python train.py --encoder_arch="vit" --model="masked spectrogram model" --dataset="synthesised imitations of 52 everyday sounds, one a clip" --train_examples=39062 --n_mels=64 --hop_length=160 --input="log_mel" --win_length=512 --method="mae" --mask_ratio=0.6 --loss="mse" --encoder_norm="rmsnorm" --encoder_norm_position="pre" --encoder_activation="gelu" --encoder_mlp_ratio=3 --encoder_head_dim=48 --encoder_fused_qkv=true --encoder_bias="all" --encoder_qk_norm=false --encoder_layer_scale_init=0.1 --encoder_parallel_block=false --encoder_inner_norm=false --encoder_patch_size=[64, 2] --encoder_layers=12 --encoder_width=160 --encoder_positions="learned" --decoder_width=128 --norm_pix_loss=false --decoder_layers=4 --init="xavier_uniform" --residual_init="none" --optimizer="adamw" --lr=0.00082 --beta1=0.9 --beta2=0.95 --eps=1e-10 --gradient_noise=0.1 --steps=11500 --batch_size=128 --epochs=37.7 --lr_schedule="cosine_restarts" --final_lr_fraction=0.05 --warmup_steps=2300 --weight_decay=0.2
Rows from block 8 of the encoder of a small masked spectrogram model, named by matrix and row number. Rows with one number belong to one neuron. Each number is 500 + 40 x the weight over its row's rms, rounded and kept within 0 to 999. All counts start at 0. Numbers have three digits each.
After each neuron's rows are labels from the 100 clips, of 14976, where the neuron reaches its highest value: "responds to" is what is common among them. Only what is clearly more common there than usual is listed. The data: synthesised imitations of 52 everyday sounds, one a clip. In brackets: how many of the 100.
# fc1: MLP up (encoder.blocks.8.mlp.fc1.weight, 480x160), inputs 0-159
# fc2: MLP down (encoder.blocks.8.mlp.fc2.weight, 160x480, transposed), outputs 0-159

fc1.154:429537480472514485530505501495505483488542477534527433547462539501509461520524470530576537476512552479414581544441417437472565550473475434477537444554503500487484501493513487461565500492573535438483449506523498510490538512532514519480424435450442524525520446493521509515431519429557571527501439500492446490542421462457537552505473517569524524422490522534496485539421492488560497495479535472560529551457518498476476518428452460597539532483441473461542469547468491448472507539505465
fc2.154:519479435529467535457532542494449483490496500528488483477518435511472434614447448526532519454372556495542464519546518532548447496512437435532491493485513487488492522571497548521541525531461507524445436551574501511542527533491507481505476490535462533449523520499493451576547550550502483536411499484474541498442498436475528473537473471524429578553439494527523447482563508458467518529476549552526584440508489474448453483529576583466473495470538493469486507493444466481534568496509511
responds to: animals (69); howling (36)

fc1.78:561595457568489550552472491442554517448456500457568484445574519493475588459528490498451537456534495513427493498527532462497427493516468524489529530499506507538542578502480480505530532475492505451445483451524528479441481505525482468513508522493540444449473511523448501515540481530508528514401542455448480501439513545542584401515518501536535503437521508418498437442518514518491542536448493496499463561483557515551519559523459434552492508562493563548545526407512511512469516441455521
fc2.78:519578504544538511522425512498499526513487567455564419512469526503477461491467494540463509510516454554542539579461503530506559514456562549472504548532529595441487506466501472528565426531599502494484592554467511484474607510479447560446536449533533486515493482524472555496533525533501537477478530541529541492516496514465530549468469529553580512548578453527467525512473519508459460452496471538433432483496494417490438458423501529509508484531467588484531516494493491477454481490486554
responds to: bird chirping (27)

fc1.398:479526590487507515597541487528541578508521484448485510500491487550439525524493525528475463500462379505500478447504593473496485474591480456487562479502502466527473463526577514463520531466511464476495437458531542503522552574532546437492534512449532498463571442503470568533468479535536445528595502436482570530495497503514503510464550539520482511476469481474406540550516554508507555462511489519573519420447502466489492502406481515523494475488503443479457539504535513523512448532433552
fc2.398:536556496450515499460481472492415553488509582440539524447498504496446466537520485505506554521475496526475480544518468548485551513484531540440465467569552483448490485524480478526474481524526561576433506555500507514495467537493467472509475477505544493489542462423457504552485493470548491531395560469450503505503573485565494505490502550465476562456512469447534548492404490506577453487409527451461527460523575547591444484472438460465524428517469464495512477549465546577480553526447495
responds to: mains hum (60); muffled (low-pass) (38)

fc1.198:499470529577528479477480504513545531471567513523515472534511479555443515429429476468505519542499514537486536555440513514485402484516469494463485588471436527473493523508533460536435459462477548477554497503477532501496475467497534500503580407528444525462582492451471514466498481443453501456493511413561546452515528461483444485512466473557485511478492525516514518452469503440530526560469528471414506505521553524576514507409546448444459532555576546416503543454547488451431473463487493
fc2.198:590500514542503562559477534435462566480443552577454475492455485491456467522547511527542467481476557517505472511498480482505466446578513512513510510539623562529556480457529547556472561549518528476532495429538447515474461521506534483542585463439478488472459476526459516405464415550568474514468582539466498449432475512460485507511454517488509483537551487477531464560463513463521456536538554504513550526524522501423581531463468525529527530464481511452497532468472528538481505483475446
responds to: animals (63); crickets (45)

fc1.186:509583513497485501487551524521437543505526524530483572550524592396464489424535489450453566505499409523521499459463498528527521438474518400443499439576549499546515473450509505524489557496550466532449512536473460450525531486532552481518436478520482489494483476533511487472475531523449538431478562512490454483463501504439498537520528561624567520445465544504440580513473489542441489494492488458519505491581491472485472500501525507565480554512455506514445506460490498470438449494496554
fc2.186:537542601521506483506529457522537516500495463482515465456510483529517452521496514528482453459525501519473488528533509521531477532435560565496499496530508468583457447505442500477498529463518521473490474521537515549546571558521462563466541455479500524565502506544501497544556520549577561581488456491506565595474427454516549584437424477457548470535506592473529515543393522466512518455509462534549482446466493509474557511481425435460507526508500549530476464464550488548481431547547516
responds to: household (41)

fc1.395:485482532557551499527513503517466477511521501436477533456492511488459550479514487437514498547510460598448508592516556487518520503565506479529531556479548461443453417433564470545518433542562487460466475530493487505485508544444515430555491473538519468512491455469552519517424488488407533497490465493519462536417489586474498530521586471498523488512529468437539556520445517511474512564498516522440419519472501519550472510464460468481597485531521430488457466511518477446456550513483403
fc2.395:491529527467554495479467542468503501463478452527582548503472529465540507443482427471439493503542509467475440401525454473482497486571505526519490565510612569473547518459515484517488501517512499503542602453580509468480470443498512561489517482503534538482475455569529448511479550512562543553525549479591531529475497510500524543572460429510523508387522450529544460477519505563492469479506560452468514581515452485467481441466514477499497461500523494588490476548557464482554469535492472
responds to: bird chirping (43)

fc1.412:502491598493466462492467566436459502456506496445453522563398534436488527497508475474499554507468394485529525457485527471468515510441499467528514431457518467533593541552555496456503481464493479499527489533522545557556516489474464465457496554575450493444478498527487505472498481437521477520472509486501500518520497546449502510495512512431504487538460502523506433554466435454496469435459539533448445458576474491484562418474520478436492483520518505537542533438604438490502439596502488
fc2.412:477442519520511452462509478519523509544526491446468482537478450457500476376458487507438494441543522543454478547491462428546524484484500517508499529527539429500478491567517520465477516492480466575548498563448476510534534537552496487481462522542532491395528497448532421505437494544531538547431503519529512517455584419505442509543448449513554455510512484451457546484552515535514417555538458565462472515508567453483560530495406536558475469484489459477516491494483540469539503481435560
responds to: meowing (48); siren (42)

fc1.225:467545579468451541474546463518496519492559518488467539474482484507505524563476517494474516494491525454499476509474451429534464536488516475512571485477438439494560501495484434462466529456514499412582511454491494503464437495502471531500549485521543491524582512440445535548464477592492482439472471532436476455501477520501532564414492539480483428421489540515546457466492563447476507577495500522445462462511457455571509553500416548579488545501491507562568613476499528470481510508522491
fc2.225:568497549547515532451480536546507461479548535560511411513508513484529519505508575501484492445492513548549479461523486499564555462428482505557500535489489525446492470445528493497493503432554439483506515497512504561495505431483488480501466512519474489465496554509478464562497444506459459451498516501467557399505438580600426504540507488556493454475504579401474530529401486432485437415493460483514528500536461434500465494430500457572541515509467497454498503482509404505509523523491541
responds to: household (81); typing (56)

fc1.256:547510484521454529430431487546503493423498461507526474445465490547478441455428447520467535595494548532551585490505490485497431473442506580433503488430543460503463495543533464470482492527468459500450507508423501485472526496517523511526416498553515501504578484478511498445586517479499488541411447524460526494493493506497518538521562500532545436356490441518504506457473468444475432448499447458454515492436513440504493487477510544548516498485520513550475480467467439488472499557512541
fc2.256:514525475526551509534500482570465504490506476504504598460505487514504546584470521560560461417534489484514521459537497447531465493552533490484458491452471493486502552512404478462401495464547484490570386472518557506491473486468520593424466499503469513405538560502508499504411517532449485528469478522494506541519431509527459503547519429506494541515486570420522523558469469441433485533539473524510552502551437457530486500417515507517468492585516517495527492571474463507514483493477475
responds to: bird chirping (31)

fc1.453:503567509503464504551515469486480544468521537527504532447427499474492559492438470546517593550535458530554515504517526598546440464468578553434532523445512535545463515488508513524544525508491542468491396475552487553469491438491582469540547537505469534481451551462494511527502466529493512522551487499504554528525501452467532423528466537454570488540430490560463504466518449484509533495489448482550491473485513499495443552404461484490562530433454545480487624493547510523509463511459458
fc2.453:505496560534493509480477505458519583578524479549508500484461581455552524514563504534531475451498489439466521470562409545540481542409522514432512517451455455519531509453477566446516453429521512564470514572533442451508435507518444519465458540503550534504467449496477489500525495456457478489531531496527533577430519480496484487547494482536511570476468454501502458536542470576477566432482485495448443545575455532447447495505484512545479469479539482493492561524556499564569533449445505
responds to: meowing (44); siren (38)

fc1.80:524463492495476572483477527514445529493439537477526479471545511462486519514486592457536504531540520444526552473572505450547474513497425438483446475555535559538530578458521448577479541433492532528475483507438505531536527484523497462494447568480448525485510497528460527514542490430512579475540411452439536466569530472472499468557499514479505455541527441501456527550570552524479534500540465423501489597551496490549621483496512514537540482504498487518441507452494536480427522524468484
fc2.80:499527511454497465515469461493469532485478516566493557471533475534504534521502484470438512533533565523484482521462464459468457542512618556486555484483567496501480473536529496497521527473438525482505492519440556638529510504485550478458538526551532495477520516447417480478483485470478530483477402530504487511532507456577563434418442503566460455468504452480511556587565528470484544489524483481466412505473575520496510492486480481462571430494513501539530575512504496514494448389495497
responds to: animals (41)

fc1.5:547519496508468523536525463554517423454468496460431426548494459566494515473519511495534490489494475473545556493515504490539546528512548535460502484516526508527559514441536552557508485468486493436540529522459463440551493461469452476380454475527536535495429446547435524434421481495518504492497427476486551505520535510469483521452511469457502457533479449500527542511528411534424530512492508482442515560503521490481494456537517512501417423559496557500509526516560508592529430590507590
fc2.5:522456506531497490488511508569548516431469498532463554477541458488475525466493424463521492442476466527518472487546433553553502480459456502466469472534440591501480492489464470466472503429481437518460557504435577483554560452495482458485536514514453535478554497537622567570460463510588555522477543552509484494433472580478452511525500562431478463499506516458576462508488501519455504524567576473542528461470525504496532570492497496473517534459460503543518458523542494472452509552447438
responds to: phone ringing (50)

fc1.429:440435466426506472471462521515559516455516545527444520507525482516488580468546453516472455467472489557509503478505532479532498447501473509489562546508545350513495448528497467522519441473455505507495549536505468578492460497573478467522454482524445524555535527417527498563527518561482526455473427457518481578484596504468479562443509527445479449543563506421495464486516535453498447542494516508472541556439466509505463493527526508480512417498574566528449540516508517445497518537512535
fc2.429:581507477482492531548467472450524543420507470539502508546472492510474489485484536479497534506423479561509562434484418463508584555549460512508605464452443521495467498516486521568564556546549500485559547502489484488515440475469606458521520478468541515441563429445547547543518478497514477460521497385490542480488455478485460492453464563536474537504555446526459587503547565462532491468539471514547518468472541518459489540526507529479448506475481463464490483513508505534535531412484480
responds to: mains hum (51)

fc1.324:483568544573488491497524519523525521470452499474453495568490460558435545447443441515572531493486488496423599465501478503462517498572514523498490495550492567505493430426524516572502518519404516493467528526477496481567502555527552545477501482524422487488507538493465550501536469512501474475484555551570529484551507496534519477585550438438565427431468482485527500519552534437479527462487521463497495570532534522550490570575502497568524573559531534474524509510511541444516522472505454
fc2.324:508565543476537518478497486549574535471510600475436557518517485521516534486582451551510501514530499494556449488510514474576491522554458485532484484454527527520533432505473476531503522504538486483506508552505476531561533489595493476537541519545491451548520520457522515507464434492461468466498477478484489465542512556474475461564547492546517477511536586536452499523536548551463419558468585538549550540558483459433527578457451476488570483467463485491469478552468511595587477576462536
responds to: animals (86); meowing (54)

fc1.218:526524533432423474539538516500491445440472516509492465521498482527457547486487465490514534498575526540577486502463515442480515567570517411456471507547489421510511508524428489461509479471504487564530465558515555495468497528362509505446500487550462515449476536517500383516487551468423491497541401509514460522526507525480515483457528505466476462465560437522467497453464565518509539486483472503437467481565459446577449478524541559477458444484493507516478451495477512440576531477508466
fc2.218:533471506530539469557490415545515613512516501474500522580449525515470501458492506500469494474504465475506512477443512525511462517465510501530538464437465515484476516502475506513530537533476426476510555539491510518546449525500513486578556584534580440460393474483587486495505516497505546467445548484480469564500475477533460553504479536535506457462504480460470513538490484555563497509506431464453428462535498558538449480517541442524538569433578500399492460553523412469535481536544559
responds to: phone ringing (30)

fc1.300:431483516540505477509527526514455511483509493593517467490522499549469476507547526511516613489468516501531492479511445554444533473578565476513497492523528505471567486449524528534563520532591498550500551425460490501511523492512511499497517443437505463451532538570479461448453502590446505481496467438496549454493543489530475534545511440498525504531416533592547575571469471544564550485419512502539514442529533551481474558560489519509511518478545543484553435516464474525500440564467450
fc2.300:509544426546524482509480530480504489584494463424534454492525503510510538590540518517540506517427478556496472545534519528464513463485510521481526491505525530433479494523527560487480447508530518441510467461510483581517493498513527452539445424547489538475521508495434489520441467492438461480572532505491503503433521401512504550547511540586425556461461503462520479522531533541482503541494563580472611460585436466488494565546500493543489539499564454573431545541443472495513543506516483
responds to: bird chirping (30)

fc1.235:564514516556539483510521490475575487506519481528498537505508511555460476490486496494510496444457448534454483462444393492552481442526487575435456486472535570517459526642509466511503517487509459399466528454457488437459585435524512492555451497480518489532545441527482478444482525486506512450512530539546512448438447499421526426513473492518545456522540453480595488513492476474522447443499492506532511539481472453549461519445486553497526481465469578553533477452496531519504503454523431
fc2.235:432444480516471465468527401556448459556482506446502450460508542412509507569566514373511500498512558459565507437514571480467471480561447420466464546510483516494535486452552531542498500465534482466487461468499464512503510429576495555464438511526550476466519505464490565525526517474497449518476468524495482490539479417520543547534409518459438516453522469434511507524480543493481512549523444487552571506522485527541452490477564492454459493434435492485520513500472507505515567487468474
responds to: bird chirping (34)